python train.py --image_size=48 --horizontal_flip=false --encoder_kernel_size=3 --decoder_layers=12 --decoder_activation="swiglu" --decoder_qk_norm=false --beta1=0.8 --beta2=0.99 --eps=1e-10
Rows from block 9 of the image encoder of a small image captioner, named by matrix and row number. Rows with one number belong to one channel. Each number is 500 + 25 x the weight over its row's rms, rounded and kept within 0 to 999. All counts start at 0. Numbers have three digits each. After the name is the row's rms in percent of the matrix's.
After each channel's rows are labels from the 100 images, of 14976, where the channel reaches its highest value: "patch colour" is the nearest of a few named colours to the mean colour under the peak; "strongest on" is what is common among them. Only what is clearly more common there than usual is listed. The data: flat shapes of many kinds, plain or patterned, on busy backdrops.
# p10: first pointwise conv (encoder.blocks.9.p1.0.weight, 192x192x1x1), inputs 64-127
# p20: second pointwise conv (encoder.blocks.9.p2.0.weight, 192x192x1x1, transposed), outputs 64-127

p10.18 103:545495510486505518443539514474517508526486540510505456516515495429490451488481507502480477411525520526510508499496489479541480498468500486494537531495457522498491475506485481487488494505528496
p20.18 094:492483499499501542540484503521485467521506513509507491500469506509489500534497523493488534490542516496476486484509487485509518529467496497520484513491509476479517499505502502458505463493468493
patch colour: grey
strongest on: grey shape; its colour: grey; hexagon; pentagon

p10.170 097:517503515484454484451502476521487518528490477490519454512529478457523471501474525517516481478479462489465472524493493510496506456496471513479520495496450533497511466497458493473476457529497485
p20.170 101:517487482501484507455481518502469481538450506514481497527447470526508492506528454500493539448482505518508473487512513508523496457506536495508516493467510491513470456524479507492499504494494505
patch colour: grey
strongest on: grey shape; ellipse; rhombus; its colour: grey

p10.122 104:500475517468512497436495502448509510480493533469487429498514500465527415498461506502483464437515505509501498506462496485504487465421464478492490482508423491484476480500491514510509495481508512
p20.122 092:522459495523499552504500509496481502489479527509494434496490499497493487529485484511515497542513519519521488498515498480477468509522475505517484517537473495462508490530480458523478501498492460
patch colour: grey
strongest on: grey shape; its colour: grey; circle; largest shape: circle

p10.168 114:522517493490465470498493457492491485490504464465511490526508512500476489484526507503495474507495506506519477507496500471500469476509502504464502508470513506546513478502399488483490461540492466
p20.168 113:486506511518447541513504485462494492437458497532487469476490512584508482453395483458508500501498494510486501498529515538480496497466514469509466493501501491481497494534495545501487526496504480
patch colour: blue
strongest on: square; blue shape; yellow shape; largest shape: square

p10.23 105:503508508509511501502496468499490524504500501500511455530523506421488452469503503501512501413486538485475463462473459462521474525473515490478526497503465513497477494452470475505458474498512475
p20.23 093:491493504505501494543477511527482486535498500496501476582484502510502509481539520489504514518570488473466512476477514485523523498499508485508519525530499476490516473520505514525497506508501508
patch colour: grey
strongest on: grey shape; its colour: grey

p10.120 095:514501461477520473514519491524464492482505503484458497491562490499462495448507525508519492543493498513452497517521499504544513514522525546517518506523496503506561473488464487461513472539478482
p20.120 108:484520486509500464483520515504500558511536486493504558501457480463485513516522518508480475478557504506521469531496498471480528519504512482494482514483495526526482514516522481519489479533538470
patch colour: green
strongest on: square; largest shape: square; triangle

p10.138 090:515500503491516502457488495509551491482503516486492510483495504530495472470489518499499528476514521498480493477453534510546526494524491494494513560487496480518540476499486503499510478523491473
p20.138 083:476498483495485568527479528518493571495493471489481458504483489476514466491509466517503520498553500527464525530507501499511453498501499511476456464480485477476471495476468466479499502501471490
patch colour: blue
strongest on: blue shape; pentagon; square; its colour: blue

p10.11 100:498484485488497482538447510527479514481483499501503548498476484496509544517467492482512499503462521490512464471471489453518505484453519487501494523460490410522490526458471483515486468488525485
p20.11 095:492457492511530500541519516540495530493507469493475487480517487522462465530520510532511494505519489514510496519493492494482482498478493524500459521492512530499478491495447497458493479508506521
patch colour: green
strongest on: green shape; its colour: green; ring; largest shape: ring

p10.137 096:518473455500506462530455497510479516506508478507504508493450510500484509475458514472534528562488510492486484482471514490469521502425486489485486530501491453521500520492472473512507502475487473
p20.137 097:487395490497541501507472483406484444506480541479493523529534520522478511502433512503522482526508499490483479493496483485474514544486530486502498493500501480500522484533485500487507488491498474
patch colour: green
strongest on: green shape; its colour: green; cross

p10.19 099:496458463503511472518505490519465527532501526474495522510489514511479513507524491514475505538525508503550473445534541465535489497542451521470495508506502506500524525495457487490505481476515511
p20.19 092:504504509520453497538493554522520496551486554488526486532533549429511519490501501483480527556509464506513509493490522471508499478501501517507514490512471510460501517510521456533480520458454483
patch colour: blue
strongest on: blue shape; its colour: blue; largest shape: pentagon

p10.2 095:502474536563522517480539500484504524465516511505492483499485483485509443476480484486512521485527540506449506538513538488511494523478517505503519536554447496507495490514491512507522495476510494
p20.2 094:532498528512504487523491538506468472516475505507506503495445477509489473530491544508458477465545488496517473482515502458558510502490542485504514487512525501501496505493504503504523465487501459
patch colour: grey
strongest on: grey shape; its colour: grey

p10.99 101:523486468468472510447489506483467503471485515475488459483502465427491458467465497492475492477491505479464500493488486470510471515496445463490500511496414486509446487483488502484506484454507493
p20.99 096:482512493482514516463477480512549491494490494500497503517494535522536566487488470511494492491503505510495497507501504525538530500524496518485519497483500507524514501495509525493519495524513516
patch colour: grey
strongest on: grey shape; its colour: grey

p10.52 109:492490500484519449520510473546476497514511494479495504467501496496452498468506486492520519534503521487497443459478534477536459506501512501468517469495506506463494516450451429507456465525526482
p20.52 098:490494479514510565481508494535518548469540568480570519476532526475498513488488498465524535541479503462482511526508465547504529474467454540511517505473463502529558495494506498522512513485539483
patch colour: green
strongest on: green shape; star; its colour: green; largest shape: star

p10.96 105:485488458478522473520453485552490497519461482496502470497470508476463476491499521501485488514512478491499484480507489460488451501518495497490479477493516485516493510483446477501493479504492484
p20.96 099:559524547469473485499465529569492468546466487504448445537470483526532492486478475515453534469501521569549493450475516470510482492518526444495500489514487497488471486503511507556478518519486500
patch colour: green
strongest on: green shape; its colour: green; gear

p10.78 109:512507503476486492438502497471502470507523499508484441506523503527505457495475503491463456505516494495501515519511482488502464496452435512507517513494521452522503506491528494490525526516483501
p20.78 110:486492524495485494507492511484518467506464518500510495446480520502479497471526468487519520519485514529520504501498525500519489476505509496477464503499504506501477477511505477516503498504501480
patch colour: purple
strongest on: purple shape; its colour: purple; gear